{
  "model": "audio embedding model",
  "dataset": "short made-up English sentences, spoken by a formant synthesiser in many voices",
  "train_examples": 26041,
  "gain_aug_db": 6,
  "time_shift_ms": 50,
  "input": "waveform_16khz",
  "targets": ["sentence kind"],
  "num_classes": 3,
  "embedding_dim": 128,
  "arch": "wavenet",
  "norm": "groupnorm",
  "weight_standardization": true,
  "depths": [10],
  "kernel_size": 3,
  "wave_channels": 96,
  "wave_strides": [10, 4, 4],
  "widths": [384],
  "am_softmax_margin": 0.1,
  "am_softmax_scale": 30,
  "init": "orthogonal",
  "residual_init": "none",
  "optimizer": "normuon",
  "muon_scale": "spectral",
  "lr": 0.018,
  "momentum": 0.85,
  "nesterov": false,
  "orthogonalizer": "newton_schulz_5",
  "adamw_lr_other_params": 0.0018,
  "steps": 8300,
  "batch_size": 64,
  "epochs": 20.4,
  "lr_schedule": "wsd",
  "decay_fraction": 0.2,
  "final_lr_fraction": 0.05,
  "warmup_steps": 830,
  "weight_decay": 0.01,
  "adamw_weight_decay_other_params": 0.01
}
Rows from block 3 of a small audio embedding model, named by matrix and row number. Rows with one number belong to one channel. Each number is 500 + 25 x the weight over its row's rms, rounded and kept within 0 to 999. All counts start at 0. Numbers have three digits each.
After each channel's rows are labels from the 100 clips, of 14976, where the channel reaches its largest size: "responds to" is what is common among them. Only what is clearly more common there than usual is listed. The data: short made-up English sentences, spoken by a formant synthesiser in many voices.
# filt: filter width-3 conv, dilation 8 (model.blocks.3.filt.weight, 384x384x3, standardized in use, each kernel summed), inputs 256-383
# gate: gate width-3 conv, dilation 8 (model.blocks.3.gate.weight, 384x384x3, standardized in use, each kernel summed), inputs 256-383
# out: residual pointwise conv (model.blocks.3.out.weight, 384x384x1, standardized in use, transposed), outputs 256-383

filt.63:560516478501492470535500516487487492536492474512509542508534503483474481472512487518496486481459528528502543508502496465536503468540504503535494533481558535515500506472556475528531491485471501488498539448535544487461489518490478481505543456533521480488528471491522515526512484481490499511477451468471509474436511459527530491505487518487498501511539479524511524503500517490480515488540
gate.63:497476539479546489471512507457495557525530504488475478514528460493513478492475483519498482503515449478494545489502507547522498518499460493518500548506498523519520501493484474452495522528426513514530509492501506510514449477498508520522479520500520494496493465512538467491504516564540484437515490465511545491487486517512475503504489506481479472489469504533518499527482473487486465498547
out.63:465482510508528490556511462521482485458502500488494469523507480490467512475509441524508494481507518489508507506514505474479508475515479497510535502513506465494520506504491545499561521493474497502510513476523527523510482491486490490506474502451491446444481568541473480499494509508546513476495490530472512508524506514536512514500494480499502472465515506515510505519513511473507515492469
responds to: number of words: 4

filt.217:538490518506534517533484493536518528545519503483523519514522479552504473538493526501506473523500462473514494491498493455459521484526530476505496501493448477544491491468532476480505542503538532505509522452491488532508509487467531488498508498516501469544520450506436509527483539499506505458482530524544494492497488496482531513482487493452484510489517521508469520500494453557496498492492
gate.217:481533470530485512514488483513508517499496523526467531495491473512524520511520500467502495517478503507479507532505509485489531523458501506512503500448474495444498473525455478470502519490529512442476480532482508502498453484492489475472534478460510510505495510474494508482537472504456501485495524453492480464493470496464486499482536475482548547492482505516499491553544537498505473502484
out.217:424511478502459507467498492511506516489483507533496492513530542492507478488492479509493453485503478487549493529473511511501515496509468495510530514524513529489527502497495536485523495516499499492473513572478486519476473512499512484519502473484505472485472457456499558515534480476517493522475473468466553500507522494554504522460462450495516488461516504518499529503476483487558507472507
responds to: "was"

filt.92:494520486499481509501512543468494524544487503543506491513481508483492503481512490500510504526497499483513505554476444498520496466526506530513499465520518464509460563484495502502489477506528519509535524491481490498479535514502468508506521498511473490451501483485487506553502543512437531463562486466531502516485487463511482483535480450509475488468520498496490481521490536482495518476501
gate.92:543484525501481456540505477512494529509484513468496487503517498512495513495508488457474516514497547554490477500558488498498512527522507487524493478496457461511490498500480504508477475521480495483501450529486504508536496437479475532462489480482461471457522519472455512504466525483531499535441529497512501526490494506526470486446510485477496517496495465504482536494482519507481498486462
out.92:494446515534496506494504493480498476524514460499484475433453474499493466499519492473511494490507488507510498523457486498475506494461506518510512511482505459552500543498513502503466525522495539492508519497515501499518498553476513455500524498509522463503508495492512554515490508531519513486506494465458577495472486495496487481489502482500507531496485519469500513478564505499551474501508
responds to: "where"

filt.345:468467505508477487499501498505533517508530472490475480463501506531561494496515529458520468508515513491492496512506524492524537524495519476465469459504523497530451532471501503518508456488542475499479434487471480520505518547524483468461459499500496500517516505494523482493456551524478482504483505473467499487522448513492512503509525477502493487482533514510499490523461533450494530455509
gate.345:515476477519529490549518518490518444512478485515509464505513458482530467513537503473459505525499474503478473508506471457517491529487518521502506504467476494530503490477554465445498529470499525516492498527524518582500474505524515534511499456475496513452485496460472525463447491485467484499485465504519480495486510515494477483493462494542525504492488502526506498517495550503494479514466
out.345:530479545511519542519492447500490461487499513485514503509506519486489503505496522510497503504496488497485498473522488504475513492527547497499501541500527540513496484485509458501482490478486500488499519462509466529555494465467545436499510528511457555503515507485486527488494466528483500486503491559462503542478474499510474448499482493483460493524520505489472449491484494511545517509523
responds to: "is"; muffled (low-pass)

filt.303:509495468469484486489481500496505537524524495490527448510497509455496477487524501524502454502482512520498529507510519474497486522497494485464523487515461523500511514534503536513522471523494484501548507515476479516497493536497522476505454520526510493482490495538501519525526490517480521514503536482484459526522510531488462497440518526563501530509489561495426495564522483471474523462477
gate.303:548510491493484523473486520503525504482509518533513517520547499507491496509494496522509500482443473492519503499509498475491532489508504468506490499499513533506503497548484484489498473518511493512458478502513513554483536524502494478593498533528481521483530499470493499466457496520518518484509590518477478518502527512494490474525543496506522486525515499481446551526470514490491530499496
out.303:523468499515501488528480520498497531528461494478503511539531460514492535488496499511545539475505480492514514444486501532499501481517477474518489499471535507506451494500522506491483504486526508501476454540550509529471500517457477529493550506533507487512495521512491478531517479478528454521504496470483518519520458493491486538486461467489526509514515534528499515520495502523511475516481
responds to: /w/; "was"; "is"

filt.241:488511481494490500484535505503523518527508490486500495483522476544534500507468495502527532495466500503477476537486432538507488484486520509480506526485488547527513501516508461513466513494505464495504528473506500451468474467486470483480516493528468483519501493463499528491520512509481496455558512510466482483475504495528510507503500514498504509479511454532534464481512486509460544480491
gate.241:511532484487496514524475480486475542507528486462474492516496477522532525536493479502498474500504491480529474468491472452546519535549512537523486483495522488511527509493489468468490492504463477514481513489486538472508520469530550474486496509561494495470470504488481509499477511465483489480488507485487477549488488455513456502505487489534488473527498501478503521505488462496519481519535
out.241:503454506535491472551512483494491451477490513487451477533527489516494524494495555530492482517484472539484500502484498454476517493496489559508521509536491498474481519491528509520482527493454472458512463484500497534565504558512475526448482478504487545498518410479475488491514495536466520486459490490494511495522501467483528530513486493523468472515491522491505499495473446527496514484499
responds to: number of words: 4; "where"

filt.73:510519472521481527509508513488480542506466460514471527450528494521489479505485450477520505483480480481491489483537494488472494491490474493492480485478522509470473473556437553510479484521468473464448463504482509463510534537451526534481469542494473478519528485502551514527504531496477479505507524473510550506512510482499493487518505451511529524460463472469466491532526471496483474510508
gate.73:535469519489477479506470539484485513506538513501445481494517515514511494502477525500485490483557533498546483526497485507490508486465483503471479489481465461532492527530475502505525514492506511482520529525523492506516517524484509482503478470492506507483524506475513508502447536488499518486473457475483532521474504503516494476477452503536509506528462490490466508525513494496556518528490
out.73:544487500486533527514488508503452473465487512523485474444504478510501503502534466505468502497509508469521459467546527504515472473496477502489493500515473491473508481492498519496508482484511467505504449492539472452464496506498494510485533435481488536504519512531481475511481459411497497511464494534442480540499565507515493509501489514469515470507504477458497486499525494497485521495517
responds to: number of words: 4; "was"; "where"

filt.293:524477499464505471490462563499496521500485482513525511545533490490519508473519484484488498519500529509487492504461488484529538496462511499486506463505524504509498517478477496509521491525521523487456471494515480496495511521515501514437488518485493487485496484473521493539497491518480534504479464463491523486504525504528513497524521487499473480523470451525473527548534514460480550514508
gate.293:487457486489488512476505550479511508507528546502534486492473453488484492507499487499500488502480470507467468492450499504484498558498491511476475454485533531513516475494478511502524482482488481523467495461529513530474493530560514530515471524512477496484553509482524533537517473445496490485549475497505500471485498521514519523508466452476527521489516494529463506530500501482480508491516
out.293:480491541530542534505493489504497511504502462453503474486495513511472488479506493483487509492465542552499486529516526529468467513520491539483529553433510508502554552489494477513542486476533523529518485508502485552491498511536514525456493486485532501492539494520540496512452497479483528523512501504467512528491531477494469484510521482470460488555486475493523542477539507518548497497511
responds to: /ʃ/; "she"

filt.324:484497490503532543487498552500536488491483547476489492482509481504499508470506470509491507548486503491480535529448494530489505475484501479497484514554486512480512512498501499517511484493437464475560481467501461476523554503562518499492511465469522497506535537496506522512535475477540520508559489512497498491475474483466518512532538535527516463470528499505516482532489480456495455477487
gate.324:525516487481492489506519503503497535525511515454501537479476495507506462519553492476522509510531491485490480508535494469481486489484546484540506514509556504516503518497500519506533488491513535480516476532513468488531503444496507472443494501523532504538520506426481518505517509499467499448512440495502488486499532511478473474447467492492498534528536527538466540505529502499528525482526
out.324:490515515501484523505466521477486509504507502523475465451482515457471492519513490511505497486509508455492500449466475537477473512481503498501470487511526527474502485491504482517464499557508521502484500447531484505534506496482516535490520499521472471514454494550490557541501519534524459510503471480518548498503537502492492494544482527492504522533517511542510512518523522502446469505487
responds to: "where"

filt.322:490480492452514483459524528539479480464500467503475484499470490522545497503495478478495493512463488498502506507527499553511513533554515509513508472509525478531513526458502518456529537498519487486476483549516520490492503486513529520558492471557515520524489473524526467450460484496553489510499541485451511497515518525460492502552539528508515522515514492498487515468492523537525549479521
gate.322:513471482491504481539457486493519543501491500549510490486536554520517515500453486536513496560527521518517497518470480505533502478523520516490502485492499483506494499544473479483497514473477534515497517492442486488489503544454515460507521470474494532546539509513498524533496467547524512515493533473495516481464493510476520538510507499460501467504482479482465439513491561535475526491495
out.322:509494474506472501529469492501491491514467479471525502503518507505514545501506498520497465487500486512499484475480501477459523480491528545500526499499503539519496513514506499515469506495509497478531516471534530483491502499497531490527513464569463471504474503489494496503509525525483473547503506530488555482491510501532540526469500464478567530483510491516491520486562497478566486498514
responds to: "where"

filt.64:503536482466477527527519506483530486522465530488513506498535540481493477527543514558479522514500514479488497514504527502480518487493504510467521494504426463518463479507521549479497499488491488496489486500465541493499488479495457483516484499481461487490510499551476502478482470498533521493518499499474502488517483485527494493470451486480539520507537481506493514482495488496502494498496
gate.64:474527532492496499442470485510513495502541498455503540506494451484541517525491535476520508542476492540515474537460489472534497527517530502481506512498567482499482503528495459501477469502514542474528518489488485515508500471524535541527468530508491529492478471506462506535459510514503533493479500497483515527495466509492532538512519534522548491501504480506497511510500511526504537485499
out.64:551445495536483504456485475467475475514508498512479519548513493500508461465510463498500518483482488524522491522489513493523507465476489469513497459517466505516477481477490465538493513540507484488504524487458478509511507515471502524528522528525484483513470480526503523503502538465514496511475498492485510491476501551512514467488492514492417512529508472505505502512548472553483480481508
responds to: sentence kind: request; "please"

filt.301:501520478518512539559515496499510501484487500512510503471508505524486521518531478466513499511473499503476459506478494537479464498496523518457500507480528483505542469516489484507491498513475502491532496496527491490512527460458504487484477511510473507497478504482490489511458483498474512483472489493471488513434456465488504460532555523467485552499513465509587497527479536517512490488508
gate.301:539531516468459536503476516521517488537529494478480539503500473521470500535463472509443466472438514552520502520495524495502499504500488480474499500532485441459541497448519491487512488497523485507508485451454504517543538504511457491486497511557474483504514514481486503523524482489489509500499477467502501524521540531503522448503495466486479493481513530511511554502491471499489477488427
out.301:485469474509500517501513501528551520534504517533487472459510451500505530498503539500522533527506510494501497498520501535483474519513464516555521511513494499495489544487480487504516518495464484487495471475506508483482496526524496531511517476508504497511520586473495487501495532471533493546553507517528532515506548502541525509506507470535465514519471482525499477532518541520467522475504
responds to: "was"

filt.142:509544500505471500471513490538504535522517480510538528503484519482525488519489498504515517509490502530517506448495524551446516495487452572501506515513497535515491536449481522513501496526471463526494443556502537517479486492464467522513494499531477506497499485501511495518446466496436509464530477443484534496539535487515521491471541516458531524490530495512518512468495502516483457476530
gate.142:492467503463547514498466499533458492476511484512487473542530477479460523524520492509472481534522500537562542482518504507451488525455551458564486510512486486493485478540498495503501496473514472461505535492496540514491496464504472456511510497536510492512499504521495471477494499510521497495448511472468466531483491498502531518471493525498503499478511497537517465481496537542519538485536
out.142:511469492504507486509506515486499498486483470468505504518513499500482486500512471518478500501511517471509534518501518486503497505511499512490513498487481515497504465498491493461528495463507499522477504493386535542473497464484515490550498488518471511467484508521484488491488495515550549467516481458521415518472465471521487541501477508497514496508480503482500487489521498475520519487511
responds to: "this"

filt.171:535504557514492471486513516477522485491522503478490517470512461485488508485482474525510485506542484502532534477473447528478478486471540502501459524485492495469512478466471533510521505495448499543517533491491470442484485514453489448535504513506510506475497511498478496511516436499507481503530536503495562524456502516481494518487482481514486492490542485494502488481479503487461477495456
gate.171:489519496502515497539505527515493496516486468521515504511509487515501524496514513507538477548535479503506504479456498494493493503520551520473476498500524508460519498471551492518488565471507459496493487533486476495520553490505516458512522527535516478506514447531485503496476503505438503513480475536500490529501460490445534517489479536529503496552507465523503471468473513507517514489515
out.171:447477490477490516463487426499478516475499524520504514515537510512483517478452457516509471485491479489519503496517518503504488479518494518492480515528506488511464523485524448517524517520504483482492466530509508485530497530532477545517535504514500525530501494446516453505510513542436489494543494544531585522493485457486453525476507537499499496485495509488506485502480476498475482504491
responds to: "is"

filt.370:505467498507500476507477522474519515463458478536508472494486507469505556451548551521521537511538477500532543462461497460472483522514480543500548475501515504487457473481513495543518463477539501506521491530501478451477444453500457532528481500487478542518521496568506508490483479483462504489526493495453506500463509506528514503483492456496489492504501470489493455504487537528508467469520
gate.370:496476472503433497515504500490497481517539518534516500506501472508503513500563503497518472496551471496524495489438518466506502483498497509509508478472526490506486505465486485540468450504515548438462481465494462502513498519494457463506529502490513476460489482470484499476496540506519491488487506499508500495481494481483557519517520484511518437489474523495494497505511474487520515458493
out.370:467499526465468469501485487509522461525511473476499481516533521510497483496516488466508449498485482466511498519519485490550482513518489505512501492521490492488486519509476462470523477477486511465500559510491517486484481508526495500522493486482493524488500515492507546503482541437462492455494491413472509506516502485445542493509480451514565517509503471501511504514534474511501479493532
responds to: sentence kind: request

filt.24:513484528501506480487449474529483472502506486499538517486513541489469487475476487512500486507486490469534490480487514507476499526511487538513507502549459511503486481517458525499508523523504525557523517527483501528475503469455509444506537499491505493526526556537484494501497483517498471495528560523515507494482514515492460480519533507447480493485496497495473526541498524520502513551497
gate.24:487473472513472497494536543517492548521468500476492522496509513510490469480490475500511489446490478513495493517499493504483524491461527504527533494557492502491548492487510478505526584501498532452472488570503521503523513505506478434490472448484525547534503533563513475492502506503509503512521522520477499483523474537502487489518503465495502448515502480487498513525526498472496530489478
out.24:486567508522495480496486530490480495481482532497491506484471468528464497519488522486516502527499502468491505466504513510542482512508514487506453485462486463520465491507520475502520468501520501529524464562552515548482492466492484525514473505540517542513485478483513505495500465487475555545460491493523528502500484501508499526495517483542506529488481509499487502515554505505509498466492
responds to: sentence kind: request; "please"

filt.163:490534509466495493493481548532512521497483461522502459522482486538493513495494481538550529461512529489527523508578439500523529456516543527477514522485517474529491472489485472520475483507536473468519516481472530501456488451532529503523508500502530463464525470530486484510520502479494455493479515497495538490502538516510492521473489502480507501502514512548447477466489478509491506515523
gate.163:485525494507459476508507520507499461488496509523483485470508494504516519539520493521599498523518552475484486470505496545484547481516507499473502479517431512488470510488486469459507519515515518495455488486515533545478534532477496494491548485478476499461536490451485470498491493483485513506471477502488456474521492525479507486517507481520519517468530522493484476528476492519509502502513
out.163:497444493540514515478502451492497510527501493520495528482497503508508470513493527515491466496512527496469487533456455529466478522495528476507499475471492498453505537491467474430493466518504473485487459479478545482540490526527507491504500529477504534486538502477499458538495470518472549515473448445502451542499461468506536489492485529486518514499460471503522462477515507547524506517524
responds to: /ɛ/; "is"; "where"

filt.157:516464457505462491477484510515474528460523494533513490511498514525494483500480515535502455463510490517499522536470475511470498499442514504510483496467514537504505507529495509488507513559487517526505517527486517514502524521526499506503525544506475521515508513537521501541541595483533496479514501471557514462557501477463473521565478484464481500477468510488504505486518467481487475525481
gate.157:530467507526484524502490483526520480510555523555519506508511496508530498476516512524550528473495520505519470569461496500510497509514497487510505483526529511569527501502483504536504492522506500537522489556487522461497491468524543506453452485503478528499496534483468487500530523476498513518517492554488542518510488488505539502531511505534509512494511501526470534469511496511500520547548
out.157:511498497533531502479469540507485548495459547546492521469478493496497479516501481468505513474524540428488507475523482525483486484516502439521466522491502499496501476503514491532495486471501483521482478435484519495501480451477484510503486483526503489455497518512481505489498470448460486515450489497528527494471501496513532498513512474498454511465498551540488519503524508500491501508457
responds to: sentence kind: request

filt.46:492505477507526491536482511519484458451476503501531540487502536482525521509511501496498532534507506473501529479503508477499435516526490490452464472492540507502486501494504502469508496499533557488486477458458474481550518525478532498497487479500500500429493495505439491466483480505501507481524486486480492478476531505524528488499481454444485544477497481530542488531491494497533515529530
gate.46:477461493521504457483473499499458500449486472483531494517488481473455549514479507490523484522459495508489519503505484526510514509482559523500498497499515519480477469545520508448532509470497485495498514495507521449471482502538519478505498537494471475508538506510490486483510478462462496537505524523545501456491496460455525471490582509476467503502489476507514512530534506500484544485486
out.46:444517467514495482479450500489507511494521518491516495500517490486478487477459458503504443498518546515492500455486487540507515547507516546493529508508545511521476534504511534509470524491516514508510516502493516490470500537478503556476520519534520477504514567517488524532505514541454507522534510488524495515500482513504537534489525509520472527525467505472524550463478488544509489515528
responds to: /z/; number of words: 4; sentence kind: question; "where"

filt.309:493504495448517515479471457511502489481532520468490460485529467501502523520514497514470518480503482531521496468470546453448517477484478515540536574486498461462499492497531477502488498471466468514510519517473490524446502559462525489486505490488501530547518513509447458487476516558478519532455552483461516522526491504523486490507519503556494495520487488499581488500493507510502490538520
gate.309:450492475494549497467520541460509533498487518513476540495507464461488486526508540513524510477502500511506489534445501492524506500535493536455501485509448498488527503489545539505505438508499483481512485491510487484473477499488528525501525498504553517470532524454531530497490517476453458467495437531503515492485520468534510484511481484531467476507473513492444483548498531481520508523544
out.309:462512517506500504474497537496497528510460474501507534505500492504517486509488508519497515483507504519493551533472492505501448476514505479497524507510545531520511449513483466504534465506543545499488519506496516532527506544547487549546502528470518541514508542537525531518522495456517547466486482527541486486516464462510492489506525435511494522476520483511504467477491504507527508483481
responds to: "was"

filt.124:506477506492481490512516531481485473506547508535549498532500457472490485479491496478504521501481516480521459494437471474489446500485502526489495490486503502488523481476481500545488506506494536505524507550519520520452468526515552484511490503473451466503523518503502509543498506544499498465517493503519527491531495468506481470553514509524502501505433487496488557478531459503530495514513
gate.124:488524541518538485490490477508484504484494525523440490520486518484504519517446491471505498540498510563442499452491489430451482521488511522551482528513465517476513536509453542463530483493478494482537510467493502527473510524540521504504517528479518504504471526524484519456513510466521532505495498519472536528481523503456493495507510449539453500515476505504471500548496472480483497467494
out.124:448498493482516440534486519510510528500515535518502516550529537485518492491537463549486504505508505454492495464524512499482510501489503501489464496523477473469508509507492479471473449472503496498531498446442482495500487536491470457486499448514526484528525445483497499517503479468515489477487500570473486534520481466530479483500462495482446504502461515463486531499533493466513514487499
responds to: "where"

filt.207:480512488475463507473495565472491562496508476501526507513521482514522460553505516492539536521475522498467472481464505487486512527568475510517491455543531506506482521511493522497509521520499501488499480504504460474522530523489494503513500510494465486494488503517492524505543515502505514541540528451552527490479470489458496510491462491490526503466476506472483499548506497477466482500479
gate.207:461543492471503476473531480490487579497485494491468540498528470476510530484492498510554463523510505523516545469537527536531498490518486475570504460502503509507481484502520508511524502496475514468479508478505445482492497488543513485513503506493533501455476470440496520497500467496507543557529504527463520464476490502504558514520487519548530495501478506511505507482511529486489524548521
out.207:472512494490481495516503480503477485510518497515480499496518486497482469494500538529488530485498501515516479490493497495480512500470486490478453496494470459500451471509488504522473493474516499484443462536535488516540484479541463488520483517521499462522488491517487512510507529558488470494449483454539513489494494506454493473487522507524484502546443489518498479466517446477478451459484
responds to: "where"

filt.7:429542471431550511506482475484513487476529543492503482497475488515479504523550495541514501492491493467501473554453515515506492487529462487470493511522508523510509550496487503488518515479511510481507533470440487476520503499529536507478489545497519511451540520533497485494454548536504522498493486518508536496451500500466499516499521512519527483510492536449517548515478475551522482452517
gate.7:455506526484530514518485497530470482546526523488487487479515458483455502502488447514480463504463523508497518483487492479483483507485512504503516536536482463494504559548520524489521468459507507540536513499510507534469524485496491471501503496513486486490490533573522491487499445483548527519492513526497547488511488491496512496538505506487483461509477452491527481504456468509509522476539
out.7:468531511481474494473482471468500515492497485527508501496525515473523477504470488453514493506503509488468468501466497518507519529510513513506521499518497509520498514499505492491486511517476482489481496570485548510511498475512516510487535455512499495481482445453478529567534516535475461536507484510497489516500502505496504452493548501506477506518506498513482505465517498492530544480459
responds to: /z/; number of words: 4; "is"

filt.253:539517500494548537476467532514474476523494482481518518499510520544540502526440474483494526491498527519459487514495467482506535484478488508527499530489465467491512519558532505483490530485480464436516486465482480499471503465530518483482459512503518471488460499470466527458502474507527513466443485495489519503486528489508476502482507510513508459485461462459478526557492580508514551489506
gate.253:536446526534492513499542466513477509489505484497496493512505543533495513564493523507525496489505470492508547502498495449510512530536490483522512503527505561496495497538514541481457468503477528501465490526518489522484495513534548484516539472531529519509503539508519504538474452511503488521491512490476447537476481496503502535511483499472474528485541535499500465485511532548496480491554
out.253:477462475478487495524475534499488484488487545533496497524488500497539499528518529524513528490515491474493506514551497488479488480503512463510520483498501470548481494507483477470511460466529493471489492602546513482476516437500516443506502510489501545517524470492526495502480478483482466560463487550491567486533542479474505547504508467475507505488507504474487489469538506437499512507507
responds to: /ɛ/; sentence kind: question; "where"; "is"

filt.191:487492493580468489520494507503510471531505472486473500482496494504486518475523495533487546470514477489506512496512494470528472517457476495519467514517514558471480492537509492560531493493512492524488510507506471459522508505510483537487473507503547533516565465485498507480473524524510499528462518503497459500481446480472470479528506525513446469528513458509497492502489495497506488493503
gate.191:531486551478531464502503499512528556502510542446499503549484496509488478531449536482532465496485507523551521511511537488493509518514528515521485520494494496477512532494455443494527468490513489485480513479525493500462514513510514488465517472492500521542530496477463524491493496537539470485516480523514476490520492489508469504541434476516506505483521515514500501486513503527543500463518
out.191:526493489508496534533495484498539536478528480493506510489543483517488499516537483481488501467493525483515488447444496500492520490490525498498469491487464521532488519481503477512547482475494544482503512534523486493494531591489497520471493525492495566519529490478500510479526485507543497463489500443473554497489577538471500512507495520481502554503506519501507537475483471486495496538452
responds to: /z/; "is"; "where"; "was"

filt.294:478510493483482502524514501502511540461488545498484507484505498503527506483526463490515566483470463489507496495523429507486505496478482473500480500503543471473502464463525457467537549496515514530506483478514487542518535505545485486504565489500472527555474495526529528496505492487504501541486523529483482493517513553474539517518567552492499488471479521508441484503520478515512480485525
gate.294:532518511483481513530516470503482501512461520515513479490520491485474497496500494482562477512509510495466539531521501500546516519500529489490501512478461476475502531556494537508441473521474489465487495548506535525463514493532518484550491518518508527496529459534480510486525494511503470515512504465538471534494469508505445474527510499489505482510540467511471484486487521506507548461541
out.294:485522504509519449492500457480505499522500491510485497536472492517500477495524479500501512512507488534475492476513519473496493496502506485495492540512493526515478549490474534531473492473548518504516520464484476531443515484493500496432459464480527508518510528490483453525465517519465476509460515551543408487496523523480472541526504474482548507502498493487495526495472492499533489518492
responds to: sentence kind: request; /p/; "please"; "me"

filt.35:483504482498496495482482512493510532477512480488527488514518515487498510470532494530498452504532568485488466519486491490541504520479490524489492527483518431470484477516513511517519511483480531495482458484446479553496533498525497507502507491479491502435499482480486483508498524473530504474532494465497456475516485511520552514511553498483513511517504486504470526546516543541464477514482
gate.35:516488514497517488516487464500501527483517483484513519515471533482496468506521509488486535502520532495511500471465493518516501512472486565517521471469451518521482516461477509531531437470510548500509544508485495505462502540499498520484492469537518514471566521460526513538501512515487510468537472483487553487527503493487555482559503473539520537524515490501516483472545456522465497525516
out.35:504522495475541487517486521504520482468505511516494502542509456496505519536508473489520480477511477533520513513501506498505548487516517524491487503491471537526487534495500523534511520541496486499492555560516504502471495430512481507460480481498493468477499538500515485516496478459476495514510522430470597468497549445492469482486507519492511470506487521513510488495496538456519480542526
responds to: "where"

filt.143:534501494468513506508490514518485470492504485480563504539514542485520539499486494545535483498493552513446554474490524549501510482495469464505522533501532497468498500533466531443502487479481553480544521475511475473514500474492481516509488448524499510493480532513509494482545482484517504513491487481481505493462493469513515533503549484501498526472489520542520458534474503543475532514484
gate.143:474522499446524496484506511529509493500499525500517506501495488536507472510509532492505515500524457537481504503501462528481514547517484414486500528529492518476503506505473478484502512490501517460524525456491496525512508500446570459478523449483505509493487483516483475474482486470482494470505514505490469501558479499430530475519551469502550481517518508491527530525480494515486538490445
out.143:463528497525487507502499490496473519492504494466506496530501483488489500476526526482504513499495527519492503551529514511480508489492506455488557530479520518469487503517486503511507484506495507510475504521507529511438507512516507512475491526493505499495506463498511484558520468492552509491485528549494540496483455486464482452490499497492507490512501496526478455492553498498507512524510
responds to: /ð/; "this"

filt.144:511535496483520522502509521497492497511500532482527529510489458435499512482492514541456484481500507517510476556505505500552491471504470514503514559522525500471462505519448482523507494492496470499512506470490471472497517496497452510469530494502512496511540525480450511497504485537463487490517487527517493488557489498488524485483458534464535485477445504518516504533504497513514456480516
gate.144:404508521482483509505562521484516525488539482501486466489533485509508491496502524493565484539483529503543518492463479464507537450504533497509500479467499504506487461496493489514510455516490462451476493484490499491507482483542498500520496516459506519472488497513497509483471444469503518515517474471468522486425480472475503474495554504521508502510495456492514483533500512497509528489489
out.144:525481516563503484486501471517508441487493493514521517515524518506527510508501500491484499492493471522513528521473485473511518526473514476490513506512488533474507506513503540564544534468514513471531520535559485533536488501481520518505478496483522472502468514511535496498501449454436495506489511477461489491535494511545508490501515478473484513483479485501501562490455538468556525473502
responds to: sentence kind: request

filt.118:510501489472526503508491498513477491481504526491508495544506469482498515530455504502484522508526494498519520471494473517483496449492507525551467515492525493472472482501549498494487482518509498484491477516499516484506483446538518551504473524464495482476480470522462459460499525478496488477519507495486532478503529452471529524538437522503493499469434500476487517482456501488511453467472
gate.118:487506500507457503483513488497506477469509512492507502478515475454486469491502500496446517513493499473473468540488486425509494517464495505485490487505447459516518506490471513478477506500498501522508502486488498509521549501492495508444490488475456501529519536530500503535515490477506496438515532548520476539520495498498482525476499506495508447461441473531460511458494457476506520535496
out.118:492478484478518496503478578512516463501520486539534499491507516499482488458514513516493508476480510484504487522501506485537479514485481461479479490524517538492479531514496535531480501562465443492481531519516478469470504484504498468507518515500483500508452537472481503539500496482561465464524521507506524468479469467501479473475459501484479500484525473527493488486557452488501478489505
responds to: /ʃ/; "she"

filt.80:509497504488484520527493475496503532524523463464536487534456532490513457533496506426505533462506491491480513517519495514470510547498483545531497469525497487497486500533524488485467535493495501416465465531518485560513524468493501464521517463493488528510476490547514515551476575549506509513506549485524518469495509495495489501494500485432509511531497474491497484494496501491544492533501
gate.80:498470526492561512478538529500477501528482519477523519505521500530481472476516481485464495496482479525472532501527472485410453526441472521505522496532537532469459476481518500504505510519475528485551542500483480479511477477523457515458522487482473497508514522506553484501499511499560483488496501500461537480459501465521529474559481473521472474509463492517488501470460542525497527461503
out.80:520495539503534537475483470500494497507492481446519507492486492508483526490488502542497488491518486472477507522500494480525530500501526518503459490486494447503477490495513458492512532494515498472460516533541520490538470478524527502503493501529536472517495511491521503503537477551439431460473486476551490518505479500490464488497511505521475554472530541558515465488513456512501511527503
responds to: /s/; "this"